config.toml
encoder_arch = "vit"
model = "contrastive image-text model"
dataset = "made-up waving flags"
train_examples = 48750
image_size = 48
crop_scale_min = 0.8
horizontal_flip = false
translate = 0.12
rotation_deg = 5
color_jitter = 0.1
cutout = 0.25
tokenizer = "word"
vocab_size = 53
loss = "softmax"
embed_dim = 256
encoder_norm = "rmsnorm"
encoder_norm_position = "sandwich"
encoder_activation = "gelu"
encoder_mlp_ratio = 2
encoder_head_dim = 48
encoder_fused_qkv = true
encoder_bias = "all"
encoder_qk_norm = false
encoder_parallel_block = false
encoder_inner_norm = false
encoder_drop_path = 0.15
encoder_patch_size = [4, 4]
encoder_conv_stem = false
encoder_layers = 6
encoder_width = 160
encoder_positions = "rope"
encoder_pooling = "mean"
text_encoder_causal = true
text_encoder_width = 128
text_encoder_layers = 6
text_encoder_norm = "rmsnorm"
text_encoder_norm_position = "pre"
text_encoder_activation = "gelu"
text_encoder_mlp_ratio = 6
text_encoder_head_dim = 64
text_encoder_fused_qkv = true
text_encoder_bias = "all"
text_encoder_qk_norm = false
text_encoder_layer_scale_init = 0.1
text_encoder_parallel_block = false
text_encoder_inner_norm = false
text_encoder_positions = "rope"
init = "kaiming_normal"
residual_init = "zero_last"
optimizer = "normuon"
muon_scale = "original"
learning_rate = 0.037
momentum = 0.85
nesterov = false
orthogonalizer = "polar_express"
adamw_lr_other_params = 0.001
max_grad_norm = 0.5
gradient_centralization = true
max_steps = 4600
batch_size = 128
epochs = 12.1
lr_schedule = "wsd"
decay_fraction = 0.4
final_lr_fraction = 0.01
warmup_steps = 230
weight_decay = 0.006
adamw_weight_decay_other_params = 0
Rows from block 3 of the image encoder of a small contrastive image-text model, named by matrix and row number. Rows with one number belong to one neuron. Each number is 50 + 10 x the weight over its row's rms, rounded and kept within 0 to 99. All counts start at 0. After the name is the row's rms in percent of the matrix's.
After each neuron's rows are labels from the 100 images, of 14976, where the neuron reaches its highest value: "responds to" is what is common among them. Only what is clearly more common there than usual is listed. The data: made-up waving flags. In brackets: how many of the 100.
# fc1: MLP up (encoder.blocks.3.mlp.fc1.weight, 320x160), inputs 0-79
# fc2: MLP down (encoder.blocks.3.mlp.fc2.weight, 160x320, transposed), outputs 0-79

fc1.116 102:44 37 56 46 48 55 48 35 33 42 54 47 56 61 63 53 42 22 59 38 53 52 45 43 53 54 49 49 57 49 55 36 51 36 54 56 58 48 50 52 52 38 36 55 62 46 46 46 51 36 50 42 47 51 48 55 57 45 40 48 62 48 40 63 53 61 69 38 63 51 45 47 63 32 60 58 58 55 57 63
fc2.116 082:48 40 39 71 51 69 49 45 52 54 60 46 53 52 43 49 54 59 56 56 52 53 68 75 39 64 34 46 36 62 50 65 39 60 47 54 52 51 54 65 51 51 42 34 57 65 42 46 61 54 39 40 63 48 44 65 51 56 70 61 43 51 43 44 37 45 47 44 47 50 63 50 23 50 43 50 55 41 39 57
responds to: brown (55); black (53); grey (50)

fc1.58 099:46 61 55 41 38 56 55 40 58 61 55 65 58 45 45 56 46 61 55 49 54 53 45 45 56 36 41 46 38 53 35 51 45 55 37 41 63 51 70 51 47 50 41 57 46 49 34 54 50 55 43 49 47 43 47 61 24 38 64 39 49 36 53 35 28 73 65 50 62 56 47 52 34 33 52 54 52 61 59 67
fc2.58 086:56 56 50 49 47 59 41 55 41 36 42 40 74 47 51 33 48 38 32 55 42 52 58 31 59 52 53 45 51 44 54 61 42 52 53 37 64 69 55 65 43 59 56 60 47 47 52 53 31 45 56 47 42 58 56 53 60 43 47 59 68 75 46 75 47 50 28 53 65 53 38 58 52 63 50 52 55 46 52 36
responds to: grey (54); white (51)

fc1.141 106:42 61 41 53 61 50 72 24 45 63 46 61 43 44 50 42 46 50 49 48 51 50 50 50 42 49 53 64 47 58 60 57 52 52 26 53 47 40 56 53 43 52 58 53 30 41 45 57 57 45 46 35 50 38 52 48 57 46 53 53 44 62 43 35 63 49 60 69 57 64 54 56 57 36 49 36 65 41 58 34
fc2.141 087:56 34 56 56 61 39 51 49 52 45 56 55 47 52 47 48 55 61 46 55 47 28 56 60 51 62 39 40 57 49 35 60 43 65 66 66 62 45 49 51 50 71 37 30 45 40 48 45 75 43 43 41 60 38 52 38 40 45 41 42 52 49 62 70 40 40 38 61 54 44 38 39 56 53 53 51 46 59 44 59
responds to: orange (99)

fc1.132 094:53 40 54 52 64 56 64 43 36 44 49 38 53 39 56 41 49 54 61 66 63 55 52 40 44 48 47 58 51 55 63 67 70 49 50 60 52 56 54 46 66 50 46 37 62 33 37 49 40 57 56 68 54 52 61 47 36 35 49 63 50 46 48 42 42 26 38 49 62 57 41 48 56 55 59 52 60 49 49 70
fc2.132 108:55 56 39 59 49 43 51 63 42 49 58 72 48 30 60 58 34 57 52 62 50 50 43 39 47 44 68 47 58 64 59 37 64 54 28 65 34 63 45 46 59 36 41 34 33 28 40 35 42 60 56 53 47 50 44 43 60 42 64 44 38 50 48 56 47 35 52 53 59 51 56 41 45 49 56 47 32 40 47 39
responds to: white (65); purple (63); three vertical bands (26)

fc1.77 101:45 31 50 42 49 37 53 59 40 52 48 54 62 28 37 50 38 49 46 34 58 39 57 43 47 63 66 44 63 50 51 56 39 47 44 48 56 55 60 71 67 61 65 56 36 35 47 50 39 38 59 50 51 47 48 64 63 53 65 44 49 42 54 61 44 63 61 52 52 35 56 38 39 57 49 59 64 51 46 60
fc2.77 109:32 52 46 47 36 42 62 32 44 67 51 56 59 48 46 50 58 58 54 45 58 58 50 53 41 55 60 61 60 49 40 39 34 57 62 76 59 57 62 59 52 37 37 59 47 54 45 57 50 45 51 62 72 44 47 62 52 50 52 41 44 69 37 60 48 54 55 49 44 45 51 44 45 58 51 66 35 50 64 45
responds to: yellow (75); white (64)

fc1.103 088:40 32 52 27 61 47 45 53 26 37 60 51 51 44 45 67 44 60 36 43 52 52 50 54 43 44 59 37 60 48 39 57 44 52 60 50 52 39 55 56 56 60 38 54 39 53 32 58 52 55 30 47 40 50 36 37 47 61 46 60 58 44 55 40 28 60 34 56 56 45 37 53 57 58 36 68 49 39 54 63
fc2.103 092:60 60 58 45 59 38 50 41 36 56 40 56 51 35 51 56 44 39 51 44 46 45 41 58 43 56 54 39 47 47 52 57 56 52 63 44 49 57 54 50 50 62 45 70 44 50 61 56 69 59 59 64 41 55 53 48 67 58 62 52 66 44 53 52 42 26 46 40 45 40 34 32 50 30 58 49 61 44 55 71
responds to: yellow (100); red (47)

fc1.315 104:50 48 56 45 40 46 47 43 71 48 30 52 49 53 47 77 51 43 48 61 43 52 50 54 35 69 64 33 46 38 39 56 52 36 46 51 39 50 52 44 55 59 47 61 48 54 59 47 43 61 59 58 61 49 48 46 51 61 44 39 66 44 50 52 53 62 55 46 69 58 41 48 46 50 40 37 32 46 56 51
fc2.315 092:59 58 69 57 57 49 40 44 45 39 62 50 44 48 31 55 51 48 53 44 64 45 42 53 42 48 79 58 49 54 49 54 47 29 53 49 42 40 46 60 46 34 50 46 65 53 57 59 50 53 45 29 55 59 32 40 49 59 58 46 49 40 47 52 53 51 51 57 53 66 45 51 60 65 66 42 42 44 49 48
responds to: orange (99); red (82)

fc1.22 107:35 35 42 52 71 55 69 40 26 49 36 52 55 63 66 39 53 54 48 50 32 49 64 40 47 46 47 49 55 45 19 43 45 46 53 50 43 55 45 34 48 53 45 47 64 36 61 58 56 39 39 48 57 64 51 62 58 49 44 70 63 31 46 32 59 50 64 66 51 47 51 42 51 36 50 32 44 52 55 56
fc2.22 117:47 49 51 47 48 55 51 52 78 54 56 53 53 54 36 68 75 58 37 36 52 37 51 63 52 41 53 30 56 54 61 39 44 68 52 46 64 54 53 65 38 50 42 58 58 32 37 36 34 64 60 55 40 62 55 48 62 57 54 50 51 47 38 52 44 61 45 25 56 42 41 47 62 45 38 63 51 58 50 55
responds to: grey (99)

fc1.17 102:51 50 53 35 52 52 39 48 54 31 58 41 40 67 34 56 61 44 41 60 66 54 57 47 46 32 44 58 52 45 45 49 72 46 45 43 40 52 65 50 36 50 42 60 49 56 45 54 72 69 36 57 77 39 48 34 42 43 53 31 62 60 37 46 45 40 54 52 33 58 31 54 31 48 36 51 52 62 54 44
fc2.17 095:39 40 39 72 47 44 60 57 41 42 58 45 34 64 48 40 51 50 53 55 68 39 61 57 49 47 40 42 58 52 36 43 54 46 66 46 53 50 33 55 47 46 50 51 53 46 44 63 66 48 41 39 48 33 42 32 61 70 59 51 49 38 34 37 46 59 43 42 43 55 54 65 48 44 43 41 45 48 56 46
responds to: orange (67)

fc1.165 107:50 52 54 47 36 66 51 54 48 51 26 39 76 44 49 48 47 63 53 48 62 50 36 33 68 54 43 60 57 62 32 51 51 37 51 63 46 55 54 46 45 45 50 52 44 50 49 47 58 47 48 54 46 53 58 49 53 54 41 66 42 48 42 48 62 50 34 40 76 41 56 59 49 31 55 28 47 34 59 73
fc2.165 095:63 43 42 54 50 46 66 45 48 41 63 40 47 39 42 40 35 56 55 63 36 61 50 53 66 39 71 50 49 39 47 57 54 36 41 62 45 52 35 66 48 51 62 46 36 41 47 47 48 35 60 51 53 24 56 40 40 60 50 55 76 46 46 51 32 42 31 50 71 53 35 52 31 58 52 47 61 40 54 57
responds to: pink (75)

fc1.286 091:40 55 50 56 43 55 46 46 51 45 50 61 63 40 42 51 52 62 64 47 37 24 42 46 53 56 52 61 52 51 61 56 45 57 57 48 47 38 43 48 49 61 62 54 55 67 67 27 50 57 43 36 64 45 65 41 58 47 49 64 37 56 50 62 41 45 40 47 37 52 60 40 43 68 48 54 40 50 71 63
fc2.286 063:62 56 60 55 47 48 46 30 42 45 57 53 52 52 52 37 54 33 40 55 26 57 52 51 57 60 42 44 48 50 62 65 42 62 58 56 44 45 50 53 46 48 64 48 56 46 46 56 64 71 56 57 52 46 48 56 53 45 50 43 53 48 58 45 49 51 42 65 62 46 41 61 51 73 63 38 66 39 74 55
responds to: green (91); purple (48)

fc1.245 094:48 46 45 46 54 47 66 63 71 59 45 33 57 40 53 59 41 42 66 53 34 36 47 41 71 43 51 44 54 55 47 47 53 36 51 45 57 53 49 30 60 55 45 58 63 68 41 57 46 40 41 51 46 56 76 39 40 51 48 47 55 40 58 55 63 48 59 34 49 33 56 54 54 56 58 59 55 35 54 58
fc2.245 084:47 57 48 42 59 47 61 57 45 48 58 47 47 68 68 53 47 54 45 50 59 38 48 44 44 45 69 42 47 55 47 60 63 48 48 56 55 50 45 58 46 49 35 50 19 49 53 51 40 66 32 42 63 49 41 55 32 46 46 64 39 43 72 55 53 52 67 53 57 70 40 65 62 36 53 52 40 48 59 45
responds to: orange (93)

fc1.112 090:59 50 44 46 45 46 59 58 36 65 48 51 60 62 60 65 40 43 53 38 57 49 50 43 46 46 65 50 56 57 43 58 70 37 54 62 34 42 31 28 45 59 53 51 50 45 53 40 52 31 55 58 47 63 66 41 49 49 50 35 60 57 54 54 45 44 59 41 40 57 63 45 57 47 39 46 60 60 85 39
fc2.112 098:52 62 77 41 39 41 46 34 61 56 54 48 42 45 56 44 51 45 62 49 56 45 41 50 42 50 42 54 46 62 47 48 63 51 60 33 56 59 60 34 39 51 47 41 31 51 53 53 27 71 38 48 61 52 43 51 49 39 30 57 54 50 56 64 43 74 61 51 38 72 51 41 61 37 52 42 39 40 51 42
responds to: white (88); yellow (57)

fc1.95 093:41 62 53 48 58 49 71 56 37 26 47 62 65 43 61 62 43 46 44 42 60 59 48 52 57 65 48 46 55 52 39 56 39 48 43 48 45 32 50 53 40 60 46 47 49 37 48 47 47 59 53 56 45 53 33 50 49 65 62 47 53 69 52 51 63 42 46 48 47 54 66 51 60 49 58 41 39 42 51 49
fc2.95 096:49 65 54 61 34 55 40 43 54 73 52 55 56 49 59 38 56 48 36 57 58 64 58 58 39 37 67 53 31 63 40 40 42 45 64 41 46 54 43 57 59 60 53 40 35 45 62 70 55 42 34 40 50 55 45 54 21 57 40 42 44 41 32 60 48 53 68 44 52 57 37 41 60 24 46 42 62 62 44 50
responds to: yellow (85)

fc1.31 101:29 46 49 44 78 49 56 64 52 61 46 54 42 64 56 49 66 56 36 54 59 44 48 49 50 39 53 68 74 41 50 60 39 48 47 67 50 61 38 50 67 48 28 42 35 47 66 33 64 24 50 59 50 44 43 50 53 73 45 27 65 48 55 36 60 44 46 48 43 33 39 32 46 48 39 48 58 44 39 36
fc2.31 116:42 58 44 47 45 61 47 52 56 54 54 69 65 53 55 63 63 51 49 46 35 76 39 47 51 59 50 62 62 37 33 51 56 41 55 30 59 36 47 38 55 57 53 48 44 45 52 48 46 31 33 46 51 44 46 44 51 51 43 35 53 45 57 49 52 57 35 50 60 54 61 52 59 39 44 50 64 32 39 45
responds to: brown (100); purple (49)

fc1.296 096:60 73 44 45 44 35 49 68 30 54 51 42 61 49 65 55 38 45 45 48 45 47 55 56 53 27 55 56 40 43 39 54 47 51 62 59 49 64 44 46 62 61 62 60 54 63 47 51 64 38 41 46 42 39 59 31 53 55 59 60 54 40 50 40 47 47 47 41 58 46 33 46 46 46 72 50 40 60 49 51
fc2.296 088:59 67 51 46 52 43 49 55 38 44 49 51 56 38 47 52 70 30 42 39 60 34 48 37 45 52 46 49 56 39 43 45 50 50 60 43 55 57 53 32 39 66 74 54 75 47 55 38 39 59 61 53 49 45 47 51 57 54 41 55 48 61 54 50 53 50 38 50 50 50 42 61 43 58 37 64 57 33 56 53
responds to: green (100)

fc1.143 104:63 53 62 50 46 33 31 52 50 49 35 52 47 48 43 40 42 39 58 58 56 56 50 62 56 56 63 39 37 38 43 40 48 38 38 70 40 41 46 51 56 45 34 53 56 44 70 47 57 48 62 61 60 46 47 18 36 57 22 43 46 52 67 31 53 62 57 52 58 27 63 43 45 55 54 45 44 58 65 68
fc2.143 102:46 48 50 38 41 62 67 39 46 33 56 43 44 44 32 61 52 63 42 53 78 54 67 62 50 39 54 66 25 62 44 52 50 57 51 47 55 55 44 43 49 43 62 65 59 45 67 66 52 58 53 53 48 71 52 55 59 52 57 43 54 31 42 48 55 48 41 47 65 35 40 54 57 65 56 56 48 49 48 33
responds to: red (100); yellow (57); orange (48)

fc1.317 109:36 64 44 53 58 49 35 63 65 59 74 39 55 64 57 40 53 45 48 48 48 42 56 45 65 58 40 66 35 54 57 54 56 51 64 49 64 54 53 38 50 50 45 73 62 46 40 40 46 44 62 38 37 55 37 55 60 53 39 33 48 55 47 53 47 40 21 65 54 44 57 60 37 51 37 64 40 53 57 67
fc2.317 113:63 52 45 43 63 24 31 57 54 69 51 73 62 40 42 55 52 55 48 54 64 58 48 33 56 40 48 61 58 47 34 48 47 42 41 30 48 54 62 40 36 43 44 59 47 46 57 52 52 46 64 31 61 39 40 58 51 35 52 51 54 55 44 51 59 48 56 48 47 64 57 58 52 46 51 54 34 73 56 34
responds to: grey (75); blue (48)

fc1.91 090:81 52 37 46 56 54 58 69 43 35 28 51 51 56 53 46 47 64 41 54 33 49 53 51 55 35 56 46 55 54 56 37 45 44 53 65 49 51 45 40 59 26 54 38 57 58 45 46 42 34 58 69 56 54 55 45 50 46 58 50 48 53 42 54 54 51 27 44 61 41 29 60 53 53 45 56 54 38 57 49
fc2.91 093:44 54 56 50 50 62 47 53 44 63 42 57 40 29 57 50 48 39 63 60 72 57 21 37 58 53 49 31 53 46 54 43 49 53 37 68 51 52 58 59 51 53 45 54 53 46 34 44 51 66 42 60 38 59 59 41 51 46 47 59 52 55 54 43 56 40 53 35 55 51 58 58 58 50 42 24 59 50 65 51
responds to: green (61); purple (52)

fc1.285 098:31 53 49 50 56 50 30 62 63 47 60 56 48 61 49 40 62 56 59 51 56 61 47 51 59 45 54 53 44 59 51 62 72 66 46 44 41 56 45 66 45 55 47 34 75 41 46 43 41 39 56 54 42 68 66 54 50 41 39 43 57 52 48 56 36 39 30 34 61 60 53 54 33 43 37 53 54 56 41 49
fc2.285 086:43 63 53 38 51 46 26 50 70 48 65 49 64 60 57 53 50 61 49 65 83 60 62 34 60 48 48 68 39 47 49 66 47 52 58 45 48 43 59 38 61 42 46 57 63 51 60 57 58 53 57 49 60 58 59 42 50 50 37 48 42 70 57 54 34 65 65 71 68 55 36 57 33 40 49 48 54 51 63 44
responds to: grey (99)

fc1.54 103:60 63 62 48 73 34 48 48 25 40 45 32 57 53 34 41 50 53 48 40 57 64 49 45 49 58 62 51 55 38 46 57 50 47 50 41 46 39 60 56 53 53 53 42 50 60 35 60 57 43 48 39 59 45 67 57 63 59 50 41 66 54 38 41 55 45 53 54 41 48 28 40 46 61 50 74 64 67 46 48
fc2.54 110:39 51 49 58 54 47 41 42 46 37 55 59 45 59 44 73 48 44 37 53 41 51 32 55 43 41 44 38 59 49 58 43 53 51 67 57 47 54 47 58 61 42 58 42 63 56 49 55 42 66 59 54 47 43 29 59 67 58 62 42 56 36 44 49 59 62 47 55 56 43 46 38 18 45 54 65 41 38 41 30
responds to: yellow (100)

fc1.210 117:53 58 49 27 46 47 56 35 30 68 63 48 46 63 38 42 33 49 50 37 52 57 42 55 42 46 46 40 69 50 60 77 54 58 53 26 43 46 50 56 52 54 41 50 51 47 53 51 50 48 48 48 59 35 63 54 45 55 51 50 55 51 64 45 60 76 60 51 51 66 47 55 40 50 60 29 64 47 43 38
fc2.210 162:90 45 56 40 56 33 47 53 51 62 34 66 52 33 43 59 59 58 54 37 63 58 48 51 50 46 39 57 41 48 33 46 61 48 53 53 57 56 57 44 30 50 56 78 44 61 51 47 50 56 41 57 49 51 45 65 48 54 56 39 52 56 57 33 50 59 69 46 45 50 57 61 50 47 70 49 32 52 56 53
responds to: white (100); red (59)

fc1.126 150:49 63 43 46 46 38 65 56 39 41 61 54 52 61 54 60 46 32 63 62 34 47 52 74 48 58 36 51 38 47 29 43 41 46 51 50 39 53 40 42 26 53 50 53 21 49 35 53 36 57 44 39 34 63 33 58 53 44 54 44 50 47 76 60 68 41 63 63 53 47 75 59 60 64 46 35 43 51 45 31
fc2.126 149:41 52 42 53 39 43 60 26 39 62 54 55 54 59 38 55 52 62 53 60 34 36 71 53 57 36 51 59 45 59 30 33 42 55 33 59 57 48 43 43 39 71 33 50 32 61 44 43 56 50 43 42 35 68 53 41 53 38 40 55 58 52 65 58 37 66 67 54 49 41 66 37 42 57 47 38 67 63 38 36
responds to: orange (58); red (53)

fc1.47 096:49 45 36 48 63 49 38 63 65 56 40 50 52 53 52 41 38 46 54 51 54 45 53 59 49 66 55 52 43 51 33 28 51 68 37 34 60 38 59 44 44 47 73 50 62 50 35 43 54 49 65 48 31 36 60 43 39 64 70 51 59 42 60 54 46 43 52 49 69 46 53 45 69 50 42 50 75 36 60 41
fc2.47 085:41 57 48 45 64 44 52 65 54 38 51 64 50 47 40 69 36 40 64 42 41 47 45 43 49 47 38 36 58 57 63 46 43 77 37 50 46 62 61 48 49 39 48 54 56 50 57 37 56 44 43 54 49 40 41 61 45 46 37 56 43 40 28 32 63 63 59 52 69 44 72 37 51 45 28 57 50 61 50 49
responds to: pink (93); purple (71); red (63)

fc1.149 097:53 53 62 33 67 32 64 50 39 55 36 43 44 63 35 51 53 52 45 47 39 35 65 53 38 65 52 60 41 48 50 54 49 33 42 78 52 62 41 56 30 49 42 64 55 38 71 50 57 28 50 42 43 44 49 57 50 42 47 24 50 42 47 59 66 59 43 56 76 44 54 57 46 51 54 53 42 63 52 38
fc2.149 106:46 55 46 43 44 67 45 46 69 29 54 36 50 42 54 64 50 63 48 49 61 56 48 52 63 55 56 52 62 49 45 64 36 48 62 60 56 33 13 36 39 58 54 47 54 44 45 42 59 52 55 54 55 46 56 41 38 47 50 40 61 59 20 54 57 42 54 27 52 74 31 58 54 42 48 50 48 41 57 43
responds to: brown (98)

fc1.93 089:44 45 56 61 55 53 49 51 43 29 56 40 62 42 55 45 56 46 52 36 56 45 46 46 58 55 44 49 30 43 36 50 59 57 55 57 50 65 64 36 52 35 40 67 49 53 55 46 48 47 42 44 54 60 41 46 59 64 36 44 58 56 59 41 53 34 44 47 65 47 50 48 53 50 38 45 52 34 34 67
fc2.93 084:45 47 37 35 53 44 44 24 43 51 62 66 59 57 58 47 64 55 36 58 51 70 53 66 36 44 42 34 58 65 49 48 57 60 40 53 67 51 50 63 53 57 58 34 46 69 64 51 59 41 60 39 58 46 75 56 44 44 48 42 57 33 55 49 66 54 56 45 48 52 58 64 34 71 49 78 53 53 57 61
responds to: pink (80); orange (53)

fc1.294 109:40 60 39 40 64 40 53 58 47 35 44 59 60 62 52 50 65 57 53 38 61 53 50 50 48 53 57 50 57 38 50 80 38 34 68 51 48 64 49 60 55 52 51 50 49 64 54 56 56 56 46 51 56 53 42 42 59 70 37 45 49 31 52 50 41 38 21 38 57 43 53 59 69 38 45 50 59 42 54 57
fc2.294 128:50 62 58 36 51 56 41 58 59 51 50 46 51 30 59 60 49 39 53 33 63 60 42 57 46 39 75 45 49 57 40 57 63 55 57 27 44 48 54 37 39 59 52 42 60 33 42 52 49 41 46 51 39 30 50 35 36 58 39 50 54 49 37 59 53 48 71 34 55 52 48 50 72 34 57 58 54 35 40 46
responds to: brown (100)

fc1.89 097:47 40 50 54 54 49 49 45 49 67 58 67 33 37 56 48 44 70 56 29 63 28 55 55 53 39 58 44 52 57 54 54 44 41 50 59 40 58 35 42 45 36 33 60 52 58 47 50 62 46 68 39 30 62 36 58 44 60 66 48 50 53 37 48 52 57 62 35 48 45 42 40 53 60 59 55 48 33 39 56
fc2.89 093:37 49 49 45 39 61 47 37 34 44 54 60 44 67 60 50 27 51 66 57 48 52 40 54 39 41 56 48 59 36 43 35 46 58 44 56 31 37 40 38 68 58 44 52 42 46 45 44 46 63 45 50 33 44 28 53 60 35 33 53 42 49 69 67 57 45 51 63 61 36 33 63 43 37 44 48 70 51 43 49
responds to: green (72); red (70); purple (54)

fc1.209 110:49 47 56 38 63 55 75 44 41 55 53 45 38 51 46 48 35 36 44 37 43 28 45 62 62 40 48 43 56 41 49 64 76 48 49 39 31 61 43 54 53 33 45 54 35 55 61 43 64 49 48 36 39 53 56 62 36 40 60 50 45 46 52 44 73 56 41 50 34 56 46 59 67 60 58 37 67 49 53 64
fc2.209 094:65 41 44 50 49 46 45 50 57 34 68 44 56 48 39 74 60 50 39 56 41 48 41 51 56 52 36 78 62 43 47 61 49 60 42 59 62 63 55 58 57 45 33 54 51 40 41 44 46 64 50 68 61 60 61 47 35 57 44 38 51 68 58 33 55 43 63 53 49 43 60 56 45 54 67 58 54 52 50 32
responds to: red (60)

fc1.38 103:44 53 55 48 63 55 54 50 60 60 54 40 45 63 50 56 50 53 42 47 53 56 60 56 53 35 38 64 35 51 40 58 58 41 49 34 48 46 38 38 54 48 50 56 38 45 37 49 43 62 57 49 35 56 68 36 51 54 55 55 66 45 56 46 63 40 55 58 66 45 35 45 41 62 35 67 58 53 65 64
fc2.38 099:48 50 56 62 57 36 47 56 68 39 54 47 30 64 40 43 56 53 59 48 50 41 40 47 56 55 57 62 43 39 54 53 53 61 65 43 57 46 49 52 59 48 70 41 61 44 60 66 65 56 40 43 45 66 39 59 44 53 48 39 42 56 57 57 54 41 54 59 38 46 40 43 39 68 58 51 59 54 33 61
responds to: grey (98)

fc1.105 089:50 49 37 57 48 55 55 44 39 49 24 62 56 51 74 42 36 53 43 43 46 37 57 61 45 48 65 62 52 43 44 52 51 55 39 36 50 66 62 50 53 67 41 51 52 58 53 50 49 32 37 37 44 55 51 46 67 41 29 48 53 39 44 46 43 47 41 68 52 50 36 54 52 44 60 36 43 66 63 41
fc2.105 094:35 39 43 42 57 72 36 46 53 71 41 55 56 42 31 55 72 39 41 54 64 42 47 54 63 61 33 48 34 55 36 50 44 55 48 64 49 52 27 64 58 55 30 49 60 45 56 43 30 52 62 43 54 47 57 61 40 53 50 43 49 64 57 54 46 54 47 33 50 53 35 36 57 48 51 57 55 43 30 60
responds to: grey (78)

fc1.76 100:42 52 36 54 63 52 66 45 47 49 53 45 48 54 51 65 55 48 59 59 51 51 52 58 53 50 37 50 30 71 49 48 49 47 46 54 57 46 39 51 36 58 50 55 48 68 48 51 64 46 56 52 53 50 34 53 34 58 33 24 42 48 60 45 48 70 55 57 53 37 68 69 47 57 57 43 61 59 62 67
fc2.76 100:42 60 54 46 50 49 45 58 53 46 66 66 53 41 50 66 68 48 55 73 46 49 55 61 49 51 54 44 53 46 55 38 45 54 55 56 52 65 47 45 57 47 38 48 58 52 26 39 53 46 47 32 50 50 51 67 52 41 65 61 59 58 57 47 42 57 42 60 54 69 52 71 39 54 55 39 61 56 32 35
responds to: red (80); green (64)

fc1.175 101:59 49 47 48 39 45 43 54 35 50 47 41 58 61 43 31 49 62 62 42 54 60 42 63 27 35 42 48 77 78 55 59 29 36 55 43 41 37 31 70 51 48 38 39 52 52 60 72 51 58 70 53 57 46 46 49 58 61 47 51 60 47 51 45 65 37 59 67 48 58 52 48 37 41 46 49 61 39 51 45
fc2.175 105:60 49 46 44 40 27 47 46 42 54 27 33 43 49 48 50 43 34 41 46 52 58 48 51 42 42 33 56 57 47 45 57 67 61 41 31 53 54 38 38 42 73 60 61 51 56 65 53 48 36 50 50 52 42 69 55 62 44 71 70 58 56 52 56 38 65 61 42 47 61 56 52 40 46 57 43 49 46 44 49
responds to: white (93); orange (61)

fc1.246 089:38 33 33 64 45 64 65 65 42 49 74 52 61 60 48 47 42 54 57 68 51 48 54 59 46 48 45 47 52 53 53 69 38 41 51 43 63 54 55 61 50 57 45 49 41 29 41 60 43 46 34 43 41 33 42 30 39 52 48 42 45 38 64 40 43 50 51 41 37 60 28 54 49 53 64 41 60 58 57 36
fc2.246 096:49 46 44 61 61 55 43 44 34 43 51 40 54 49 38 45 27 52 49 61 51 39 50 56 68 48 59 19 60 53 63 51 55 53 36 34 47 56 31 42 56 46 57 31 52 49 56 67 43 37 35 42 54 65 37 54 44 48 41 43 52 68 53 39 48 43 54 42 50 43 52 48 51 38 72 49 42 65 44 36
responds to: green (71); red (53); blue (46)

fc1.121 089:27 63 63 44 47 44 44 51 49 60 57 57 57 45 51 74 34 38 78 47 54 46 46 57 54 55 49 47 37 57 60 65 45 39 56 36 52 63 46 48 52 56 37 38 48 35 43 48 37 36 41 51 65 63 58 33 56 60 49 60 44 27 58 52 41 61 63 49 42 44 52 71 55 46 48 44 49 60 27 54
fc2.121 099:68 53 64 56 52 36 56 58 40 52 46 39 40 46 51 61 58 58 58 57 56 51 35 50 56 48 46 45 77 42 57 51 42 52 62 47 39 33 38 58 67 66 47 45 43 52 46 25 38 76 47 54 42 50 44 43 60 42 41 79 41 49 50 55 52 48 39 51 56 64 62 43 66 58 61 56 42 47 67 46
responds to: brown (89)

fc1.16 106:41 58 42 45 52 33 34 58 36 44 28 50 61 58 45 33 48 60 46 49 52 44 48 52 56 42 47 59 61 57 56 56 39 49 51 81 61 41 45 64 52 57 38 34 61 59 32 40 57 39 45 35 49 51 51 45 59 62 35 30 55 48 43 53 73 57 40 65 46 49 48 42 52 48 47 41 44 40 57 43
fc2.16 097:59 63 59 49 39 62 42 55 44 51 29 62 75 55 66 61 52 66 42 29 42 54 62 51 52 41 58 48 59 43 35 75 57 55 61 54 58 52 39 42 23 63 56 46 65 46 53 44 41 44 53 45 58 42 43 48 50 73 44 53 58 64 64 52 33 41 63 49 40 52 38 58 59 58 71 52 52 26 35 39
responds to: brown (99); orange (46)